Weights of a small image super-resolution model: 17.6 epochs.
Rows from block 2 of a small image super-resolution model, named by matrix and row number. Rows with one number belong to one channel. Each number is 50 + 15 x the weight over its row's rms, rounded and kept within 0 to 99. All counts start at 0.
After each channel's rows are labels from the 100 images, of 14976, where the channel reaches its highest value: "strongest on" is what is common among them. Only what is clearly more common there than usual is listed. The data: scattered letters and digits in many colours.
# convs0: first 3x3 conv (model.enc.0.2.convs.0.weight, 96x96x3x3, each kernel summed), inputs 0-95
# convs1: second 3x3 conv (model.enc.0.2.convs.1.weight, 96x96x3x3, transposed, each kernel summed), outputs 0-95

convs0.10:30 50 63 53 58 39 58 28 43 42 44 47 33 73 36 73 58 29 42 55 61 52 47 57 45 57 57 64 19 34 36 94 33 23 29 28 23 48 51 58 77 75 51 71 48 46 21 70 61 64 46 36 38 52 53 67 61 55 59 53 30 67 37 44 42 28 50 25 49 42 52 33 42 53 45 50 45 57 43 45 64 31 51 41 59 34 59 42 66 21 43 08 45 35 43 57
convs1.10:63 71 51 39 66 49 14 71 59 76 33 44 65 46 69 26 69 70 58 35 59 42 54 58 74 62 42 31 76 36 48 29 52 73 65 35 67 33 68 34 50 48 45 46 66 66 54 37 46 23 48 64 48 41 41 33 47 43 43 41 98 38 54 51 73 77 69 48 43 57 44 59 53 70 54 60 47 45 75 59 35 64 42 59 55 49 69 40 35 67 72 42 54 50 75 57
strongest on: black; purple

convs0.93:26 73 47 50 40 35 39 24 62 36 68 39 64 31 45 53 28 47 56 70 55 54 73 64 44 54 54 32 64 33 30 55 65 56 40 68 61 41 42 22 45 21 65 47 44 57 27 25 37 53 54 51 68 55 48 28 54 48 36 42 40 11 61 39 55 45 46 50 64 31 64 70 16 49 48 41 41 44 56 76 44 03 38 66 63 54 31 42 45 64 45 32 54 32 58 40
convs1.93:50 43 56 62 52 41 43 56 53 56 34 50 56 56 41 42 38 50 52 27 36 56 49 39 56 69 49 63 53 61 58 53 29 43 74 57 52 50 26 74 59 20 45 18 49 20 78 46 69 31 65 39 49 48 60 67 39 27 43 59 30 41 20 44 33 58 48 35 35 70 26 57 49 51 57 67 44 42 16 09 50 66 57 14 17 34 56 47 46 29 64 40 42 44 38 57
strongest on: teal; white

convs0.32:34 28 42 65 55 50 28 22 32 26 43 46 42 39 25 71 57 74 29 46 55 38 48 41 48 32 45 16 59 37 42 58 51 14 30 28 47 44 51 38 43 32 50 41 42 49 07 44 48 34 34 55 41 59 48 49 72 57 37 74 42 25 45 45 39 55 45 57 32 52 44 40 39 41 38 20 35 45 57 31 39 55 36 63 48 36 41 20 36 49 43 37 87 48 55 30
convs1.32:21 32 46 26 55 23 26 30 65 45 55 48 57 23 62 23 37 30 48 33 36 26 05 66 26 38 39 69 44 40 48 52 48 56 43 44 51 53 23 25 40 50 32 59 54 48 47 43 25 42 62 51 43 38 39 27 39 39 40 36 59 28 45 51 30 39 26 48 45 08 55 35 40 36 28 66 42 50 31 41 41 33 47 55 49 54 48 59 55 35 36 44 50 66 48 51
strongest on: white; black

convs0.54:35 78 42 77 64 55 73 50 30 54 55 48 78 58 78 41 54 64 39 50 57 42 22 37 63 66 44 38 37 59 56 62 39 46 29 25 63 78 37 27 49 52 44 57 23 27 45 60 75 40 45 28 63 52 41 69 26 42 28 52 39 58 30 61 60 56 64 46 33 43 35 34 65 77 58 54 30 33 42 49 63 61 45 54 72 28 65 70 54 48 73 69 40 72 53 37
convs1.54:42 33 49 26 40 52 51 51 49 57 50 25 45 53 23 52 15 53 62 58 42 55 51 64 64 33 40 36 57 38 41 65 35 41 47 74 50 34 38 30 55 50 38 39 61 51 36 29 39 83 46 75 36 51 63 24 59 64 59 29 50 57 65 44 29 30 13 56 57 44 66 47 29 51 41 35 40 48 42 26 42 64 73 05 51 76 32 50 43 64 37 25 43 44 38 64
strongest on: yellow

convs0.33:67 74 57 59 61 25 46 29 62 65 63 21 51 69 41 54 51 45 58 70 67 47 38 29 80 46 62 37 55 71 36 70 68 56 47 40 41 60 54 30 49 64 68 57 53 36 21 22 55 71 64 16 67 52 29 62 27 46 49 77 29 52 35 51 63 33 52 37 43 52 44 44 65 92 58 34 39 49 64 48 60 59 48 52 43 41 34 52 25 69 35 49 41 58 31 55
convs1.33:28 44 35 59 37 89 59 45 31 43 07 65 46 30 50 45 61 38 40 43 55 57 66 39 39 65 42 51 59 29 60 57 39 47 32 77 73 49 59 59 82 42 46 33 12 69 67 82 31 61 06 70 60 60 50 56 59 61 42 47 52 70 63 57 46 64 58 55 54 39 63 41 45 39 55 54 54 57 69 50 29 50 37 74 42 50 65 55 60 33 36 50 50 45 64 39
strongest on: yellow; orange

convs0.2:63 75 30 61 87 69 92 33 47 69 71 48 83 64 64 59 50 47 51 36 45 49 66 47 46 61 57 61 54 26 66 53 60 60 61 69 52 42 48 33 63 45 41 53 25 63 80 65 71 45 75 59 63 52 46 47 31 36 56 56 67 67 52 55 76 63 57 56 54 70 48 44 69 70 61 65 41 65 50 40 54 69 55 44 75 45 28 71 52 64 59 62 18 46 45 64
convs1.2:38 52 76 48 38 28 43 39 57 50 37 51 55 51 43 37 64 36 27 81 74 50 27 88 53 62 41 42 51 89 52 49 43 59 46 33 62 54 77 83 45 48 57 37 76 44 57 49 53 83 49 55 49 58 52 39 54 25 32 46 48 51 62 55 40 57 52 53 75 20 49 59 58 31 50 43 78 46 48 76 54 66 54 47 61 58 88 43 60 46 47 54 77 47 75 62
strongest on: black; purple; blue

convs0.34:49 66 39 43 51 38 41 35 43 45 25 57 26 68 69 58 55 52 57 43 48 60 37 33 46 46 67 63 00 67 30 23 23 58 21 39 56 39 26 43 69 69 43 65 80 63 38 53 63 58 47 39 55 65 39 59 40 73 58 68 23 71 38 65 56 24 24 48 43 29 56 43 45 49 44 62 38 38 52 43 68 32 51 43 28 58 54 63 48 76 32 36 62 60 52 59
convs1.34:55 45 41 42 49 95 45 87 52 44 06 54 55 51 50 50 46 49 41 27 49 52 68 62 24 71 41 50 48 66 40 55 57 49 77 80 61 56 48 64 34 40 69 54 08 51 54 40 46 43 35 47 48 46 43 46 33 07 56 41 56 45 23 47 43 60 93 57 60 66 36 47 58 66 56 51 52 49 47 72 43 60 48 44 55 33 61 55 52 39 41 65 61 31 49 35
strongest on: yellow; white

convs0.73:45 46 17 31 37 57 49 50 59 56 35 75 41 40 59 46 51 44 49 42 57 55 43 77 49 10 33 43 64 44 33 52 57 59 64 61 48 60 51 59 59 58 28 79 50 14 60 62 54 19 47 43 41 42 65 28 49 50 58 50 51 30 71 10 37 70 40 41 26 60 66 58 59 27 54 46 76 73 62 25 35 72 61 48 48 41 34 51 37 33 53 56 40 64 38 25
convs1.73:56 47 69 66 59 44 52 37 46 35 93 47 51 90 60 57 53 62 55 55 51 46 38 52 41 23 50 37 63 31 51 29 42 11 51 34 32 35 59 24 50 30 45 33 79 73 48 28 37 44 40 84 64 57 50 48 42 57 40 44 75 47 50 63 61 45 24 51 57 57 52 44 49 44 61 30 32 63 19 64 47 57 19 54 54 59 41 32 44 47 41 47 47 22 68 42
strongest on: black; blue; brown; purple

convs0.28:23 60 41 54 67 71 54 51 80 59 26 37 56 74 44 55 28 30 57 37 23 19 23 45 44 48 40 49 51 47 46 41 68 51 45 30 67 61 42 39 47 61 42 58 44 29 59 66 59 65 83 23 40 36 40 27 39 44 49 46 55 54 48 22 42 36 38 52 21 29 55 47 54 43 77 36 58 53 36 36 51 66 47 42 79 40 24 68 57 28 40 29 28 50 37 41
convs1.28:69 75 45 60 56 43 84 55 44 26 90 33 49 41 61 42 30 42 45 57 74 76 77 46 51 31 51 60 46 51 53 48 48 40 61 73 65 35 49 61 78 57 29 40 35 59 54 55 56 73 46 42 67 57 45 34 41 47 68 62 43 99 45 50 73 64 85 49 45 50 37 59 42 26 72 48 53 58 49 46 46 50 37 61 38 55 53 54 42 63 49 46 40 48 29 67
strongest on: red

convs0.31:44 39 64 55 18 43 30 61 21 44 30 73 51 45 46 24 52 67 49 71 91 48 34 27 48 57 54 63 48 50 20 36 42 52 55 29 48 45 39 41 64 68 66 44 33 76 59 66 55 36 43 48 47 45 47 47 57 58 23 49 13 88 42 55 66 49 33 37 41 46 45 46 38 47 40 69 71 56 48 57 32 23 77 49 52 69 43 46 48 53 47 43 74 49 37 73
convs1.31:72 62 65 64 57 55 99 28 42 37 26 70 60 48 52 52 38 23 53 40 51 66 51 44 53 58 51 51 45 56 78 47 58 41 54 80 24 65 49 52 46 30 50 53 66 34 30 34 42 69 56 29 84 55 42 55 39 40 66 36 45 35 23 59 51 44 68 34 50 47 77 59 65 46 47 55 51 54 36 72 59 58 04 61 36 58 55 52 42 56 51 66 59 72 32 62
strongest on: black

convs0.47:27 82 56 56 78 57 50 44 49 32 47 52 40 42 18 37 61 66 26 48 59 31 42 40 53 60 33 56 57 46 15 58 68 52 23 58 58 53 50 56 61 60 33 52 32 53 39 48 55 59 46 31 35 50 35 43 46 37 09 44 51 61 40 61 64 29 49 47 56 35 45 39 23 56 62 68 41 71 36 60 48 42 45 57 48 56 33 62 66 78 39 28 54 03 33 78
convs1.47:49 20 48 51 41 52 52 56 54 55 50 43 57 71 93 89 43 32 44 28 47 50 55 33 34 46 69 32 37 30 52 37 40 41 76 19 56 44 40 24 44 37 77 45 61 45 48 41 29 61 41 66 42 44 53 51 50 64 80 46 53 37 59 35 33 43 20 63 33 61 51 43 67 69 44 34 36 47 59 36 29 71 63 66 53 06 54 50 42 47 54 50 41 64 35 39
strongest on: black

convs0.30:48 46 37 18 56 40 40 59 64 47 43 58 46 45 46 51 45 64 55 50 52 61 47 65 57 18 30 18 57 38 45 60 49 63 39 51 74 34 43 71 64 56 18 64 65 10 55 55 52 41 51 52 39 53 53 41 54 66 68 50 63 22 69 38 42 64 09 57 48 52 59 42 58 46 77 56 55 68 61 40 40 47 72 62 58 18 69 69 65 11 50 32 53 53 42 78
convs1.30:68 58 49 43 32 45 58 23 53 31 23 62 57 74 62 67 67 45 54 33 64 17 40 43 99 70 47 47 56 62 58 65 50 55 42 71 14 67 49 47 59 22 20 53 50 70 41 27 36 49 54 59 53 44 79 59 29 60 30 50 45 58 43 70 58 60 46 45 61 43 46 54 25 25 47 54 44 46 55 55 59 60 28 52 34 76 44 31 36 54 59 62 54 59 69 56
strongest on: black

convs0.61:39 63 32 15 47 50 58 62 18 47 35 56 35 62 36 51 38 77 52 35 37 25 44 39 29 65 46 58 67 45 44 15 37 59 36 43 60 52 30 25 44 65 42 34 26 48 41 63 71 54 74 39 51 39 60 56 30 41 31 43 50 62 27 27 37 19 55 40 73 47 34 66 41 50 49 53 57 24 31 58 47 63 43 31 39 64 52 24 63 41 55 62 64 36 62 73
convs1.61:49 56 44 77 38 50 63 43 49 56 33 60 43 49 31 33 55 27 50 40 30 72 52 21 54 42 31 37 37 44 51 36 65 60 43 60 43 39 51 65 47 15 44 51 58 46 68 44 16 57 21 43 52 68 35 35 24 52 77 40 41 71 45 57 49 65 34 22 47 47 38 43 42 54 71 57 69 59 23 54 38 42 25 51 34 42 46 69 52 46 24 29 14 19 39 40
strongest on: black

convs0.24:55 51 44 87 55 47 61 47 64 52 77 48 69 41 51 54 63 56 53 48 46 67 42 58 50 58 52 59 70 23 42 60 39 58 31 72 58 57 64 66 40 60 63 68 49 74 41 56 34 60 54 58 65 64 64 48 58 66 54 58 44 67 68 34 51 04 74 34 42 25 79 63 37 77 35 59 32 54 36 42 70 55 51 30 56 05 61 34 65 79 65 61 47 53 61 59
convs1.24:54 43 31 23 39 49 57 51 27 65 02 74 49 38 30 48 45 37 29 64 72 63 55 48 69 67 28 42 69 61 39 48 85 35 73 45 28 53 44 42 37 50 38 54 30 72 38 39 53 47 49 28 43 40 37 48 37 30 54 53 53 48 50 84 46 71 74 45 54 64 41 60 75 41 62 37 65 40 43 48 54 53 59 70 50 65 37 66 43 47 17 45 62 25 38 42
strongest on: blue; black

convs0.72:75 33 70 57 35 45 51 62 66 52 55 50 62 64 42 53 57 48 57 53 35 72 88 49 55 29 45 35 40 62 41 62 54 48 37 30 62 42 49 47 70 42 36 51 68 41 58 41 15 55 54 24 74 36 32 08 48 59 55 48 24 26 39 24 54 52 80 39 51 50 58 32 58 40 34 23 51 40 55 28 42 46 55 72 44 16 37 37 37 45 31 39 42 27 50 37
convs1.72:42 30 51 54 95 27 53 69 61 30 49 51 43 48 35 21 42 54 49 50 52 21 35 69 53 28 39 58 50 33 46 66 26 55 55 73 36 40 40 50 45 72 56 25 43 50 36 64 66 46 55 81 51 36 32 48 55 45 51 55 71 60 18 53 58 49 42 48 45 22 70 51 14 55 74 46 62 64 51 39 42 51 46 42 43 85 54 16 52 38 65 38 61 62 50 63
strongest on: teal; orange; white

convs0.85:44 74 66 52 43 47 86 52 36 68 34 54 51 55 39 53 57 38 41 43 40 34 86 42 46 56 54 46 41 61 33 45 52 55 43 53 53 53 62 80 33 67 52 57 52 47 59 77 10 54 84 43 75 45 65 01 39 41 62 40 53 80 33 37 38 53 54 52 32 52 50 48 45 28 50 35 22 66 34 65 61 39 52 24 39 39 56 52 64 29 38 41 37 49 30 42
convs1.85:22 04 54 36 65 32 25 52 63 42 60 47 41 48 52 60 32 46 48 40 46 32 00 83 32 56 50 56 44 24 63 45 46 44 40 36 39 45 29 32 44 52 47 53 63 50 21 36 65 46 18 57 41 31 43 55 47 59 34 50 48 31 70 51 51 40 13 40 50 26 53 42 55 59 38 42 64 28 57 42 49 63 64 53 71 45 42 31 42 38 44 62 49 43 53 58
strongest on: teal; orange

convs0.67:81 74 35 31 69 53 69 72 67 50 50 33 51 74 62 59 51 41 42 50 40 48 68 86 39 52 26 60 55 33 64 60 74 77 81 58 65 47 57 80 74 76 39 55 60 51 74 78 81 47 75 50 18 37 52 33 49 45 81 55 74 49 53 65 50 63 48 54 41 53 54 56 54 43 44 36 59 49 51 41 47 59 50 49 60 50 32 47 56 37 61 57 37 56 35 32
convs1.67:50 15 55 65 64 79 66 51 63 54 06 64 36 32 71 56 43 33 37 52 35 57 55 42 55 58 66 41 50 74 54 49 38 43 31 97 61 61 62 58 31 39 61 74 32 55 57 40 43 69 33 72 63 51 47 49 58 43 35 53 49 57 56 46 36 67 64 64 62 64 63 35 78 44 72 53 49 46 55 53 66 50 47 40 66 45 62 60 82 33 25 73 49 41 68 64
strongest on: teal

convs0.38:58 36 52 51 58 58 44 51 61 41 13 54 48 32 44 68 31 41 43 39 66 15 47 66 03 29 56 37 50 28 44 20 55 54 49 55 73 31 76 61 60 21 40 37 52 50 54 46 59 53 57 37 40 38 39 31 46 51 53 46 37 45 65 28 16 61 44 38 35 48 57 48 49 47 59 47 69 60 47 67 41 56 26 45 49 62 26 61 65 38 32 32 39 36 22 18
convs1.38:48 47 42 63 46 48 45 40 42 38 72 49 61 55 28 61 15 20 39 68 49 78 57 39 73 21 42 49 64 37 42 39 38 48 71 34 54 39 45 25 46 68 47 42 53 21 41 70 44 68 60 39 36 53 59 35 56 54 68 51 51 81 49 76 82 53 42 43 56 44 28 27 53 48 44 19 43 50 51 45 31 25 52 53 59 66 31 43 32 52 43 35 50 37 27 90
strongest on: white; yellow; orange

convs0.23:71 43 39 63 48 60 63 65 62 40 54 50 49 47 24 61 34 37 49 52 54 68 32 25 19 16 81 69 28 85 49 33 59 48 40 42 69 48 53 48 59 56 54 56 60 73 41 59 59 63 31 19 34 16 24 41 60 47 69 37 82 72 27 58 61 39 73 44 42 36 62 44 55 34 49 52 65 32 44 50 51 67 52 42 34 55 58 32 51 52 39 52 64 50 41 27
convs1.23:68 53 25 20 40 31 25 44 28 47 44 64 79 45 43 66 37 68 60 64 44 45 56 50 90 88 29 44 38 39 54 42 48 37 54 53 50 47 40 84 47 49 44 42 51 43 49 65 42 52 67 62 38 53 63 74 38 41 45 47 20 55 47 28 28 56 51 41 58 29 61 71 42 30 40 58 43 59 15 64 40 52 55 43 18 63 38 51 42 31 49 63 59 51 62 76
strongest on: yellow

convs0.35:55 61 54 52 42 39 40 32 78 35 50 40 46 54 57 81 59 41 65 63 49 30 38 42 51 46 61 48 41 46 48 55 54 70 64 58 85 38 41 09 92 33 59 34 24 45 61 49 69 44 38 32 69 44 46 55 35 38 45 51 65 22 33 52 33 71 35 40 55 53 54 74 19 37 47 53 46 72 54 36 24 53 46 44 57 83 21 47 67 44 53 27 43 55 44 58
convs1.35:36 53 40 64 65 59 70 65 33 46 31 64 40 61 49 36 26 58 37 02 51 64 74 47 42 65 34 61 73 30 58 31 54 50 56 41 42 56 53 38 37 65 27 46 53 61 39 55 36 66 50 36 53 47 41 55 68 57 51 39 26 76 55 55 55 31 54 34 51 58 53 74 82 40 85 51 65 21 38 39 65 63 53 40 47 31 40 69 51 40 36 52 52 13 22 51
strongest on: red